config.yaml
spec_augment: true
vocab_size: 14
positions: "sincos"
optimizer: "muon"
lr: 0.0074
adamw_weight_decay_other_params: 0
Rows from block 3 of a small CTC audio transcriber, named by matrix and row number. Rows with one number within an expert belong to one neuron, the router's apart. Each number is 200 + 20 x the weight over its row's rms, rounded and kept within 0 to 999. All counts start at 0.
After each expert's rows are labels from the 100 clips, of 14976, where the router gives the expert most weight on average: "lies over" is the class under the peak. Only what is clearly more common there than usual is listed. The data: strings of digits, spoken by a formant synthesiser in many voices. In brackets: how many of the 100.
# router: router (model.blocks.3.mlp.router.weight, 64x256, trained with AdamW), inputs 0-127
# up: expert up (model.blocks.3.mlp.up, 64x64x256), inputs 0-127
# down: expert down (model.blocks.3.mlp.down, 64x256x64, transposed), outputs 0-127

# expert 59
router.59,202,198,220,231,235,226,204,199,200,191,191,221,199,191,201,193,189,203,175,223,215,189,190,236,227,185,199,184,170,205,181,208,198,193,234,225,177,195,238,216,228,214,217,191,179,194,209,147,179,226,186,256,216,195,228,189,181,182,219,210,190,210,185,216,187,174,216,206,204,188,196,189,186,203,198,187,197,192,186,228,196,177,186,199,186,197,159,217,221,217,191,230,198,181,177,195,227,218,217,224,199,220,229,193,229,223,215,181,202,190,199,161,220,204,185,209,185,204,228,191,186,194,175,190,207,201,196,171
up.2,182,241,198,200,232,184,204,199,178,189,229,187,197,204,216,216,175,215,222,199,178,198,207,181,191,193,199,187,244,221,244,146,184,189,188,186,185,207,190,183,206,198,216,190,213,188,186,242,221,174,175,192,207,226,211,230,226,216,213,178,169,193,237,215,208,179,196,252,211,154,231,242,183,179,184,197,192,255,214,188,217,171,157,211,203,203,210,217,155,221,238,179,193,178,205,191,213,201,189,183,172,201,184,198,197,184,212,192,176,199,216,204,211,184,208,179,226,199,189,165,226,203,213,219,227,207,180,204
down.2,228,161,192,201,239,212,196,185,200,238,180,220,191,187,208,181,202,193,218,226,207,215,221,199,148,184,215,201,201,199,200,183,202,221,220,181,221,219,226,208,210,220,210,150,222,196,182,220,195,206,182,225,196,202,185,209,217,201,197,203,236,199,192,191,154,234,220,191,187,173,199,206,188,230,208,204,209,200,154,188,205,225,205,206,200,176,173,197,169,212,202,172,205,228,148,174,211,183,216,172,221,185,186,200,202,220,175,198,197,164,212,210,207,214,229,238,209,194,228,189,215,175,201,209,235,157,246,171
lies over: /f/ (46)

# expert 53
router.53,229,203,162,245,222,238,186,167,189,185,191,186,164,209,183,188,157,213,203,216,198,206,200,214,227,211,206,204,159,193,153,164,193,183,215,194,179,185,209,237,203,211,209,181,183,182,222,178,202,208,222,202,195,200,221,182,184,174,227,208,206,248,175,241,202,211,221,196,229,173,190,184,175,210,165,193,230,193,205,232,203,190,212,226,217,195,176,204,233,226,177,210,230,200,200,185,210,203,209,218,243,215,204,205,196,228,199,179,233,192,179,204,208,187,215,160,192,209,207,196,172,170,196,176,243,173,194,168
up.0,174,180,202,212,160,178,218,219,211,214,231,223,220,229,224,192,209,194,196,239,187,220,226,163,217,175,204,189,214,239,188,197,212,219,204,187,165,227,220,199,208,201,183,197,198,207,184,199,210,225,186,160,193,206,177,163,222,196,191,183,228,197,200,200,157,208,195,200,195,225,197,228,240,206,156,213,202,190,213,184,208,181,178,175,160,188,207,199,176,204,205,188,195,187,172,213,176,201,229,200,194,205,187,215,198,231,223,234,206,195,208,226,202,204,166,197,192,211,211,187,235,185,213,185,222,200,220,147
down.0,179,220,236,210,251,207,211,203,197,183,208,192,211,209,187,217,200,210,221,211,182,195,184,209,161,207,200,154,233,197,229,179,205,197,203,213,228,195,206,196,211,206,233,176,217,202,188,213,198,185,223,221,197,221,204,205,225,158,200,176,197,169,152,206,190,190,200,239,194,198,166,142,174,194,200,168,169,202,180,232,155,213,151,221,224,168,175,217,208,206,198,227,177,191,185,208,206,180,229,177,216,167,200,219,205,226,171,175,190,215,175,203,209,203,205,181,219,200,204,210,205,201,192,213,152,147,215,190
lies over: /f/ (25)

# expert 5
router.5,227,190,215,235,217,219,216,213,179,199,204,194,196,193,227,197,186,198,203,234,188,173,193,212,233,237,178,181,176,184,159,178,228,190,226,214,179,146,220,208,180,212,250,190,212,159,202,182,184,219,230,205,207,232,185,172,181,189,254,233,244,214,199,225,199,217,195,182,207,212,176,184,186,192,190,174,225,198,204,191,208,201,232,230,203,186,182,216,227,234,193,213,208,187,199,195,197,214,219,202,196,204,202,193,219,211,202,184,202,220,183,197,188,206,200,199,184,212,215,208,169,191,192,217,227,213,177,193
up.0,224,235,177,200,223,225,173,194,206,185,177,208,201,186,206,204,219,201,204,200,190,195,216,191,174,189,213,188,172,187,197,201,202,174,186,207,184,220,197,210,195,184,227,192,198,168,216,197,219,193,189,172,204,191,211,206,190,196,203,205,208,188,203,170,177,221,261,210,198,179,213,192,163,199,210,168,207,186,192,204,216,214,198,225,187,198,196,188,188,205,208,170,203,200,204,193,196,186,163,184,244,172,210,247,202,195,218,203,175,197,200,184,200,194,201,222,178,185,186,191,186,214,183,195,187,168,205,213
down.0,211,168,229,242,217,227,228,253,156,239,213,201,207,197,192,179,201,191,202,216,198,189,236,225,170,235,229,198,196,226,178,200,181,160,217,213,195,190,209,215,174,227,196,205,207,201,213,204,187,211,212,200,203,232,186,193,173,199,181,188,182,184,181,239,193,223,193,172,216,197,190,213,174,203,187,197,150,178,179,221,167,210,204,216,172,212,196,207,205,178,180,193,188,219,194,193,168,186,196,215,199,198,185,179,185,220,188,208,216,208,214,201,170,190,192,189,193,182,215,205,207,186,209,197,178,203,201,207
lies over: /s/ (34); /f/ (32)

# expert 63
router.63,201,164,169,241,209,207,226,176,207,224,220,210,194,204,216,201,185,192,221,237,199,171,145,192,158,197,196,243,193,214,199,209,231,236,234,197,175,187,232,198,212,225,241,182,166,220,218,186,198,199,208,218,188,211,212,194,205,181,204,175,213,226,210,220,161,241,189,210,194,230,188,188,197,176,247,183,187,181,193,210,203,193,195,195,209,188,160,180,229,217,189,228,220,195,210,195,193,228,183,223,209,202,190,198,211,219,174,186,206,184,183,204,214,202,177,207,210,220,187,185,191,196,179,214,198,167,228,168
up.0,144,186,174,186,180,199,174,186,218,199,220,216,190,219,251,217,202,171,197,194,200,203,187,156,222,187,218,209,202,210,193,206,231,226,199,196,207,201,195,189,202,229,223,197,189,186,198,220,181,184,174,208,191,215,162,211,216,196,212,197,196,173,222,204,178,186,204,203,170,210,209,244,203,210,208,207,170,184,216,222,189,195,174,201,204,235,201,186,181,185,240,202,188,178,174,198,214,217,194,194,136,164,173,226,221,238,204,208,166,187,231,191,198,215,215,218,191,223,201,177,235,201,157,190,194,213,188,199
down.0,209,180,183,187,194,205,244,244,197,198,211,212,190,185,197,222,201,197,209,204,179,184,219,210,207,199,181,185,174,195,234,199,196,198,198,212,219,188,199,233,230,176,213,200,200,216,209,183,201,213,207,206,177,216,208,195,153,243,183,171,175,229,182,195,178,198,199,252,167,186,194,246,206,168,190,168,147,190,219,198,203,199,243,208,235,185,190,206,200,199,195,180,221,214,194,205,240,198,190,204,222,166,227,203,198,203,214,221,210,204,164,200,198,237,207,223,204,205,185,230,166,189,212,222,228,234,221,194
lies over: /n/ (91)

# expert 40
router.40,216,165,209,230,201,225,201,195,213,221,213,171,177,208,215,190,178,198,215,258,178,177,196,180,195,194,218,232,165,186,190,178,249,214,229,231,167,190,237,212,214,205,226,176,154,172,218,180,207,218,193,189,195,209,211,232,187,150,201,187,241,243,187,237,166,183,188,235,200,228,190,203,208,193,214,208,189,226,190,203,199,205,186,220,207,187,200,194,204,192,201,233,203,170,176,158,167,186,188,222,180,228,192,174,203,222,196,195,231,215,195,190,218,200,199,187,203,215,210,145,178,202,182,188,193,218,213,184
up.2,222,213,186,157,207,183,189,213,212,211,215,204,191,209,225,195,193,193,217,192,202,208,203,231,184,216,196,220,183,215,195,227,229,189,173,187,162,219,195,218,175,220,212,160,188,200,183,195,186,229,215,227,201,240,238,190,193,142,170,193,205,181,198,197,221,182,186,221,177,175,178,207,194,216,168,145,165,224,191,192,177,196,172,192,176,239,190,201,180,196,193,211,214,180,220,221,194,210,214,210,212,182,191,218,200,179,199,267,202,197,196,205,175,222,183,191,218,212,187,220,191,211,194,238,193,217,227,209
down.2,177,216,168,186,160,211,245,169,192,187,257,225,214,209,222,188,198,216,206,196,196,216,188,212,189,156,225,200,192,200,188,171,207,197,228,209,207,195,176,242,183,207,223,203,208,191,162,200,202,241,183,176,196,190,183,215,240,222,242,194,209,165,202,199,231,175,165,237,171,181,234,213,217,210,224,214,206,247,181,192,211,194,162,203,203,200,204,212,225,191,202,184,191,207,183,173,222,204,191,193,199,182,207,223,178,183,237,202,181,183,148,226,198,180,220,212,166,225,192,214,228,214,221,206,216,181,198,191
lies over: silence (86)

# expert 0
router.0,179,182,226,232,213,191,209,192,230,217,207,170,182,170,221,183,181,209,239,235,178,173,210,212,190,188,205,199,176,204,178,177,207,214,244,226,174,212,223,219,236,216,221,173,176,207,219,185,181,195,207,195,208,246,227,210,213,199,228,186,218,227,195,243,184,190,197,213,196,212,213,212,218,202,208,212,235,202,199,218,177,180,181,185,209,195,167,194,238,210,187,236,194,168,164,193,176,211,206,210,209,183,225,204,183,217,209,192,230,182,206,182,193,168,204,198,237,209,189,170,185,195,187,222,207,230,210,165
up.0,219,249,207,202,156,181,203,230,214,186,196,218,211,172,173,194,211,207,185,203,186,192,175,191,202,168,220,190,196,176,242,190,201,215,157,210,220,216,183,197,208,186,183,184,194,225,199,192,165,198,177,195,238,227,210,211,202,205,195,194,223,209,221,185,203,213,205,189,234,199,223,202,204,192,200,186,190,187,215,150,191,215,191,192,215,186,206,231,185,220,152,190,220,229,198,199,178,197,211,236,208,189,198,200,207,203,203,187,190,214,159,180,198,211,184,242,189,175,178,243,202,211,214,208,202,187,224,176
down.0,188,177,223,237,201,220,215,202,188,211,259,190,204,224,207,199,217,209,173,202,226,170,210,230,192,183,199,211,217,187,213,194,198,188,221,189,202,167,240,200,197,190,232,197,197,175,193,170,196,218,195,212,203,226,193,213,182,181,198,176,198,221,187,213,208,201,239,213,182,184,198,244,193,191,239,171,222,207,220,198,215,198,201,231,159,193,202,182,202,207,180,211,187,207,167,210,231,179,222,185,190,205,173,197,190,204,208,240,198,195,169,249,204,177,198,212,207,187,204,194,176,188,193,195,204,229,208,176
lies over: /t/ (36)

# expert 31
router.31,184,191,186,236,228,212,211,216,178,175,187,209,183,194,195,214,176,191,168,242,191,181,198,238,196,209,208,196,168,163,195,178,227,190,236,210,177,200,221,194,172,251,237,171,167,175,205,164,202,215,196,213,224,204,204,196,189,186,209,202,211,215,192,234,200,222,187,226,212,210,175,197,205,194,184,180,196,194,200,219,200,189,243,219,197,198,177,204,212,226,197,227,233,178,221,191,202,200,206,212,226,209,227,161,193,196,216,197,229,182,203,172,218,195,184,176,213,206,199,188,186,208,253,206,201,204,239,211
up.0,209,200,201,184,226,214,194,181,194,218,186,174,180,195,171,183,204,215,215,188,222,181,227,216,182,189,192,190,178,176,183,200,179,217,204,253,168,183,200,213,213,178,171,213,180,191,185,244,215,205,166,173,172,192,189,207,217,190,225,201,191,172,240,188,202,190,218,183,221,210,191,184,171,225,181,197,187,211,206,230,202,205,218,225,211,220,190,199,173,200,209,192,194,175,222,191,188,205,199,172,175,206,178,218,231,215,192,228,165,199,217,212,192,205,200,218,206,177,210,176,199,206,180,212,225,179,237,194
down.0,176,184,184,201,201,192,199,221,193,194,196,198,215,216,196,217,215,211,169,162,191,188,209,221,188,215,189,225,203,207,199,220,218,197,217,206,180,215,234,213,207,218,196,221,206,212,172,200,176,214,186,209,165,218,181,166,182,219,190,219,233,194,187,201,227,188,226,197,190,180,196,209,213,170,198,143,185,212,214,168,201,192,162,218,232,186,201,160,214,212,208,185,213,212,192,219,203,213,231,183,202,177,195,141,191,176,186,182,205,191,201,196,170,198,182,201,168,180,216,184,166,174,207,183,200,208,166,209
lies over: /n/ (34)

# expert 51
router.51,183,223,212,191,227,198,195,191,192,237,197,162,169,208,191,210,173,204,195,231,174,185,204,157,199,214,227,228,188,222,239,214,210,189,179,225,212,205,203,205,235,210,180,191,195,185,208,173,243,186,184,178,195,198,203,237,210,207,198,183,219,201,183,183,209,202,204,174,223,170,184,239,211,203,192,222,208,228,191,233,219,211,180,211,192,212,192,242,201,196,183,214,195,234,213,151,173,170,187,195,203,201,211,185,212,206,187,221,215,163,226,178,219,211,177,173,229,213,191,214,192,182,217,208,191,217,246,190
up.0,163,229,204,199,218,196,228,169,188,205,219,212,196,218,199,183,224,206,197,186,186,176,201,247,175,181,214,182,179,212,202,205,242,214,203,214,195,203,206,190,222,203,193,201,207,188,204,209,240,226,197,199,199,187,188,152,199,217,220,175,182,199,198,199,230,239,220,218,180,200,203,192,223,177,189,203,212,180,214,201,184,209,207,196,231,193,206,199,195,184,166,174,215,207,169,155,231,209,186,189,226,206,188,204,188,203,233,209,190,211,200,186,199,169,215,190,177,181,202,165,207,208,221,233,179,178,208,197
down.0,207,208,209,195,201,209,187,209,195,184,190,202,214,195,164,184,205,188,191,163,221,218,215,211,163,194,231,180,234,147,188,190,190,181,210,155,211,222,188,198,209,217,209,174,183,216,200,213,203,229,197,210,202,198,211,201,172,185,219,212,205,217,209,146,226,195,229,182,188,218,231,153,220,222,198,203,228,199,220,143,218,223,201,162,199,180,181,226,199,217,170,227,208,217,209,184,200,198,200,195,227,201,228,207,198,181,188,220,207,198,221,187,203,162,168,207,204,201,220,199,219,223,238,223,218,180,199,183
lies over: /u/ (40)

# expert 24
router.24,195,200,207,222,215,211,221,178,197,202,207,178,169,171,195,205,177,215,185,227,166,194,172,222,210,245,216,198,182,187,184,208,238,208,234,240,185,201,206,222,183,216,193,153,182,209,186,176,206,224,168,210,222,223,233,192,204,203,246,192,216,229,209,213,186,188,189,193,174,186,207,212,242,209,198,192,196,206,200,232,192,196,176,215,192,201,168,215,222,225,185,229,203,187,196,162,192,158,192,260,178,223,228,158,198,225,217,187,229,176,220,186,210,187,220,194,231,217,168,184,167,203,179,203,188,177,211,194
up.0,208,172,232,181,196,184,195,236,210,223,227,191,185,196,200,204,180,220,168,188,199,202,201,193,206,241,186,161,209,159,205,204,184,182,157,177,207,212,152,238,198,175,229,186,226,189,219,219,197,203,245,171,179,209,227,192,169,186,196,220,203,182,200,180,223,235,199,186,199,250,191,189,206,189,225,181,220,179,215,158,195,186,208,255,199,240,196,188,202,196,222,199,202,218,227,202,217,178,194,211,191,176,218,205,199,201,187,251,186,196,201,206,170,199,215,180,207,198,200,215,203,211,260,234,210,206,191,200
down.0,197,198,228,206,198,242,194,189,201,197,221,172,230,202,197,203,212,194,180,170,211,177,183,226,154,180,193,242,242,236,208,213,187,196,199,200,220,205,196,209,192,194,210,201,213,198,188,200,166,177,199,224,180,173,203,209,205,205,236,178,227,175,201,201,159,215,231,227,223,193,173,169,187,201,203,198,211,233,210,191,175,197,180,214,226,202,191,177,172,226,178,206,165,190,210,203,197,207,181,213,200,201,226,201,196,215,199,175,167,230,197,204,237,236,193,218,194,186,228,172,193,205,199,178,153,173,202,178
lies over: /ɔ/ (36)

# expert 23
router.23,208,192,192,222,225,217,192,196,204,216,224,196,172,215,213,170,182,214,204,217,189,154,202,196,187,202,213,215,168,194,168,178,214,176,217,250,165,200,197,212,205,210,201,169,163,175,225,163,202,207,175,203,187,208,231,232,225,200,205,184,246,226,194,246,214,202,205,208,210,204,181,201,217,192,234,197,191,199,182,221,231,193,180,207,201,202,178,221,228,206,196,217,231,192,170,197,179,188,191,203,164,206,206,197,201,224,208,221,244,172,187,173,190,217,183,172,253,199,162,187,179,176,198,212,191,207,175,196
up.0,178,195,147,174,181,243,184,190,165,202,178,181,186,222,211,221,174,154,242,205,209,198,192,218,204,191,180,254,222,208,229,189,166,218,182,185,200,213,189,197,185,179,170,199,220,177,187,176,177,193,208,201,200,226,214,207,213,211,206,204,193,190,218,230,208,181,212,176,194,224,191,172,202,197,193,207,202,182,178,251,200,187,209,231,178,197,194,196,169,194,195,220,197,206,203,234,201,171,210,221,171,214,205,192,207,204,202,208,198,214,213,175,184,191,205,192,209,205,190,234,210,202,201,209,158,229,217,200
down.0,202,194,209,211,192,201,193,211,246,160,203,178,196,232,210,226,204,236,165,207,184,222,214,200,199,210,180,212,191,173,232,190,191,171,200,191,205,210,198,173,185,189,207,222,240,210,192,197,216,146,194,155,197,199,205,202,233,206,194,203,195,180,220,215,183,194,154,214,195,228,193,198,220,168,217,218,188,202,217,201,176,179,209,180,200,240,196,207,205,198,235,201,205,218,207,209,187,208,195,232,179,181,198,224,227,230,159,168,210,208,181,203,194,189,193,196,230,208,188,202,204,222,184,195,195,189,234,219
lies over: /ɔ/ (35)

# expert 15
router.15,201,197,196,208,243,239,223,215,210,206,181,198,204,199,175,203,170,172,216,211,217,175,192,217,195,182,213,216,185,211,171,165,230,227,200,230,161,188,201,220,212,213,183,174,165,178,212,171,188,199,215,197,229,255,226,207,177,197,218,211,209,228,193,228,185,205,189,226,196,212,190,173,212,201,217,212,213,183,186,234,215,197,191,189,181,194,154,214,218,203,165,211,215,221,193,202,213,207,199,218,183,208,242,200,201,206,200,159,206,171,204,170,214,191,223,207,192,182,206,175,163,180,182,196,192,187,180,187
up.2,203,186,196,241,206,188,186,224,212,241,200,195,208,193,193,190,172,202,189,224,229,233,200,180,214,225,187,204,229,178,197,217,218,188,174,176,218,179,196,219,175,171,187,234,199,186,210,176,195,166,182,229,217,207,214,189,198,197,194,202,186,189,213,230,209,201,226,176,194,177,222,200,208,181,189,191,192,154,189,166,179,203,215,231,203,210,187,229,198,186,171,184,217,173,189,189,205,217,225,218,180,203,177,225,198,177,199,209,218,189,187,198,175,219,210,191,194,196,200,190,198,196,177,192,207,176,196,208
down.2,210,208,203,211,185,187,212,194,178,160,195,195,192,227,195,222,176,174,177,164,281,230,173,179,200,198,213,218,216,197,212,203,190,200,208,200,186,192,219,190,175,203,228,210,186,227,219,153,205,195,176,194,194,192,209,216,228,206,197,216,197,227,199,212,209,213,191,171,203,179,256,228,231,204,231,210,223,191,201,174,208,200,204,158,195,226,184,197,201,210,219,180,210,197,232,212,219,221,198,202,194,209,217,185,188,158,185,211,189,169,220,190,186,197,227,227,197,207,204,229,210,195,180,195,176,187,170,196
lies over: silence (85)

# expert 27
router.27,163,168,200,228,238,213,227,165,250,205,212,176,202,206,213,200,176,209,210,223,162,185,191,191,194,214,204,182,173,189,205,198,210,181,211,223,184,192,222,178,216,226,221,176,170,192,211,183,225,195,187,216,226,190,216,221,232,212,218,173,212,222,223,244,185,192,184,201,170,210,212,213,233,177,200,211,178,204,185,235,194,208,178,195,212,230,207,225,218,189,199,210,171,211,186,178,197,187,181,217,195,187,227,212,203,211,221,198,222,177,212,178,241,216,198,204,229,222,162,187,193,189,184,186,195,201,228,196
up.0,199,198,216,184,230,198,175,201,199,197,164,213,204,186,200,194,213,209,202,176,248,211,138,201,208,210,182,199,189,202,197,211,212,217,185,197,199,231,208,179,211,225,165,222,200,175,177,207,212,213,211,169,235,217,197,182,199,210,202,188,177,194,210,232,200,220,180,235,179,193,152,200,190,200,186,190,194,197,247,205,168,207,212,222,153,199,196,152,167,210,201,217,176,220,225,252,187,230,198,215,182,172,208,202,184,164,213,186,193,210,217,216,186,210,231,212,180,208,208,221,204,189,172,203,215,200,198,177
down.0,162,238,184,219,229,200,192,186,193,195,167,190,200,183,179,172,233,196,198,197,217,234,192,205,187,213,189,183,160,205,190,207,228,186,194,215,199,214,206,197,221,200,188,224,186,186,214,192,203,206,205,192,197,200,199,196,183,211,194,189,181,204,190,190,244,219,196,189,195,206,183,169,192,215,214,164,196,209,210,211,196,224,213,219,196,172,199,212,166,185,169,210,160,198,225,174,183,200,220,214,209,219,208,164,151,209,227,190,213,226,231,193,186,212,171,193,201,193,149,209,200,211,171,193,199,208,168,196
lies over: /ɔ/ (27); /ʌ/ (26)

# expert 43
router.43,195,177,213,225,204,236,233,181,224,216,213,179,164,166,222,198,178,188,214,238,171,176,205,220,198,174,203,216,153,218,179,187,239,209,237,223,180,174,234,210,181,197,231,147,182,165,231,160,192,215,192,202,233,209,212,206,235,189,221,200,212,238,190,223,166,195,187,206,197,230,185,200,207,193,216,213,193,181,189,213,188,184,194,195,210,187,169,221,198,201,184,224,213,165,183,176,222,192,182,241,196,201,235,198,204,218,188,173,221,200,207,208,217,203,223,177,221,223,179,181,155,178,180,201,221,208,189,174
up.0,184,237,188,193,193,203,199,229,193,195,214,188,206,224,222,210,205,184,231,188,181,215,210,196,195,222,189,194,219,233,226,206,198,250,189,234,183,228,210,187,160,199,176,205,197,213,170,188,197,211,212,188,224,202,229,186,183,192,173,180,187,181,210,206,229,182,204,223,205,188,200,217,175,196,197,201,232,231,214,215,198,198,170,193,177,201,216,221,216,196,218,222,150,198,162,226,175,187,175,188,166,183,191,237,206,209,200,168,195,241,199,209,174,223,186,203,218,201,165,178,175,172,172,184,179,231,191,216
down.0,208,194,238,190,235,212,187,190,174,214,213,168,202,198,178,192,192,181,229,203,188,202,218,206,190,211,221,202,221,213,171,239,213,190,204,205,224,176,219,188,199,198,167,175,205,192,218,208,186,192,191,179,193,181,205,228,207,191,202,193,156,241,209,182,222,220,164,197,210,197,199,218,200,204,188,198,212,194,162,229,166,200,202,224,204,177,185,177,168,211,193,184,163,201,196,190,210,195,207,202,210,180,191,227,172,198,207,219,173,242,204,198,221,221,179,206,210,205,177,207,220,193,207,212,202,187,220,192
lies over: silence (97)

# expert 17
router.17,216,191,194,216,202,230,209,218,211,215,189,178,182,186,207,174,185,146,224,233,198,173,183,224,185,209,215,193,168,191,185,171,217,219,251,219,184,165,206,226,213,234,218,172,153,204,205,165,190,209,190,227,236,230,196,208,195,202,222,194,223,245,209,212,183,226,187,218,195,204,207,206,197,202,216,208,181,193,181,217,200,190,185,178,197,194,172,203,217,246,204,219,231,190,173,203,169,217,204,228,195,198,214,208,211,231,215,189,232,187,210,193,203,191,210,178,187,241,181,168,173,186,204,221,204,197,209,175
up.0,252,217,185,173,200,234,189,183,182,214,193,203,231,213,186,184,230,222,191,200,216,202,173,216,194,224,201,198,185,188,177,195,206,160,204,202,207,168,212,191,227,235,194,190,198,204,204,191,211,190,204,198,165,177,239,157,215,229,212,209,202,210,214,202,215,190,189,183,156,215,186,182,226,205,179,172,205,204,207,216,178,196,183,201,204,205,217,165,194,188,205,197,219,190,210,209,185,193,194,214,199,236,170,183,216,205,190,289,154,189,206,191,181,192,178,182,220,188,199,221,219,218,198,204,201,197,175,236
down.0,204,188,195,200,189,232,204,189,234,174,192,254,198,192,203,220,203,195,199,223,215,192,222,168,244,204,201,187,162,219,163,200,198,206,179,232,180,178,179,205,171,249,186,210,184,217,219,192,242,204,212,185,204,195,185,231,196,182,179,179,217,232,221,209,189,237,204,176,189,182,211,176,202,192,192,199,198,171,202,203,187,182,194,202,179,184,220,217,184,190,210,176,184,212,208,168,193,210,192,228,204,169,202,178,165,189,205,220,205,196,219,164,213,208,194,200,175,211,193,223,205,212,207,212,227,260,149,217
lies over: silence (97)

# expert 58
router.58,190,199,213,221,214,228,201,213,217,208,189,204,187,160,205,197,179,193,186,206,212,189,226,204,211,192,186,185,177,157,187,202,205,201,198,202,180,176,222,206,211,237,207,212,189,165,223,177,182,211,200,202,250,211,221,174,175,160,203,192,202,210,194,204,179,224,142,187,201,182,188,192,201,177,203,196,182,186,173,235,167,167,200,214,241,159,158,223,219,213,207,215,215,187,145,211,175,213,186,213,195,219,225,177,211,214,187,212,222,198,183,185,227,199,165,214,187,198,227,200,178,200,214,214,242,185,196,193
up.0,201,191,189,204,169,214,228,194,208,170,217,192,213,212,206,203,189,214,247,209,201,213,193,189,204,254,166,196,211,186,198,190,260,196,196,196,189,165,210,215,199,185,182,229,179,208,187,198,207,184,222,195,134,237,193,186,221,203,202,213,192,197,185,173,185,192,167,226,183,198,202,198,208,178,170,208,198,190,199,185,199,221,186,189,216,204,237,196,180,202,219,199,194,175,163,177,197,206,198,164,188,203,197,227,225,177,203,194,207,181,220,223,187,182,194,209,203,185,196,222,228,210,178,191,196,207,246,231
down.0,195,220,233,202,227,232,185,184,200,214,176,214,221,230,158,200,211,219,189,179,220,229,214,190,173,209,205,213,221,204,192,210,233,180,209,219,204,169,186,158,207,217,187,215,185,191,206,205,190,205,224,166,217,200,208,204,212,198,196,201,201,208,179,201,217,210,200,214,201,248,202,225,202,230,164,191,231,246,203,195,208,205,179,191,183,180,196,170,218,192,173,215,159,228,202,221,179,175,223,201,216,233,196,226,206,204,174,212,207,222,207,184,187,181,190,180,204,181,180,196,194,195,195,148,210,214,178,198
lies over: /s/ (49); /z/ (27)

# expert 22
router.22,186,177,187,234,211,221,205,191,209,203,190,184,191,193,211,175,196,197,195,207,187,187,206,212,205,182,190,185,161,208,191,182,217,215,243,244,171,194,219,213,221,223,220,173,176,201,207,201,187,200,194,194,219,213,212,210,208,188,188,189,198,243,207,215,167,200,177,209,191,239,212,214,205,230,200,233,211,194,208,238,192,199,197,200,175,183,188,210,234,182,207,244,206,190,186,196,207,194,201,212,179,212,210,204,207,241,191,187,242,182,211,176,185,221,228,226,215,211,174,191,162,203,177,197,211,207,197,181
up.0,170,205,212,198,191,185,211,178,203,201,215,181,201,185,188,205,188,151,223,207,199,212,234,251,218,208,223,193,248,234,183,191,200,215,180,210,166,223,172,224,221,215,219,225,230,198,190,203,196,225,189,207,228,159,195,183,195,226,200,188,212,203,178,199,221,183,219,208,189,248,215,201,180,204,203,225,193,234,191,180,214,193,184,188,196,217,167,200,201,173,223,180,158,179,157,163,200,178,180,180,212,179,201,237,175,183,228,230,179,199,189,208,180,196,222,184,223,213,189,197,196,206,192,182,206,183,199,226
down.0,194,203,173,178,175,198,182,172,187,205,187,188,185,206,195,198,180,200,181,196,212,214,180,176,187,206,207,200,224,204,232,177,191,213,193,176,189,197,191,180,217,209,173,231,207,205,216,174,206,234,207,217,201,217,182,169,220,162,188,212,160,196,182,210,197,197,208,194,234,174,204,175,183,230,204,184,231,167,190,192,221,195,233,206,226,169,192,196,206,180,212,217,236,213,243,242,207,187,181,199,201,176,195,215,190,193,197,192,204,217,163,173,176,225,193,202,165,186,196,231,187,219,201,230,183,198,173,185
lies over: silence (93)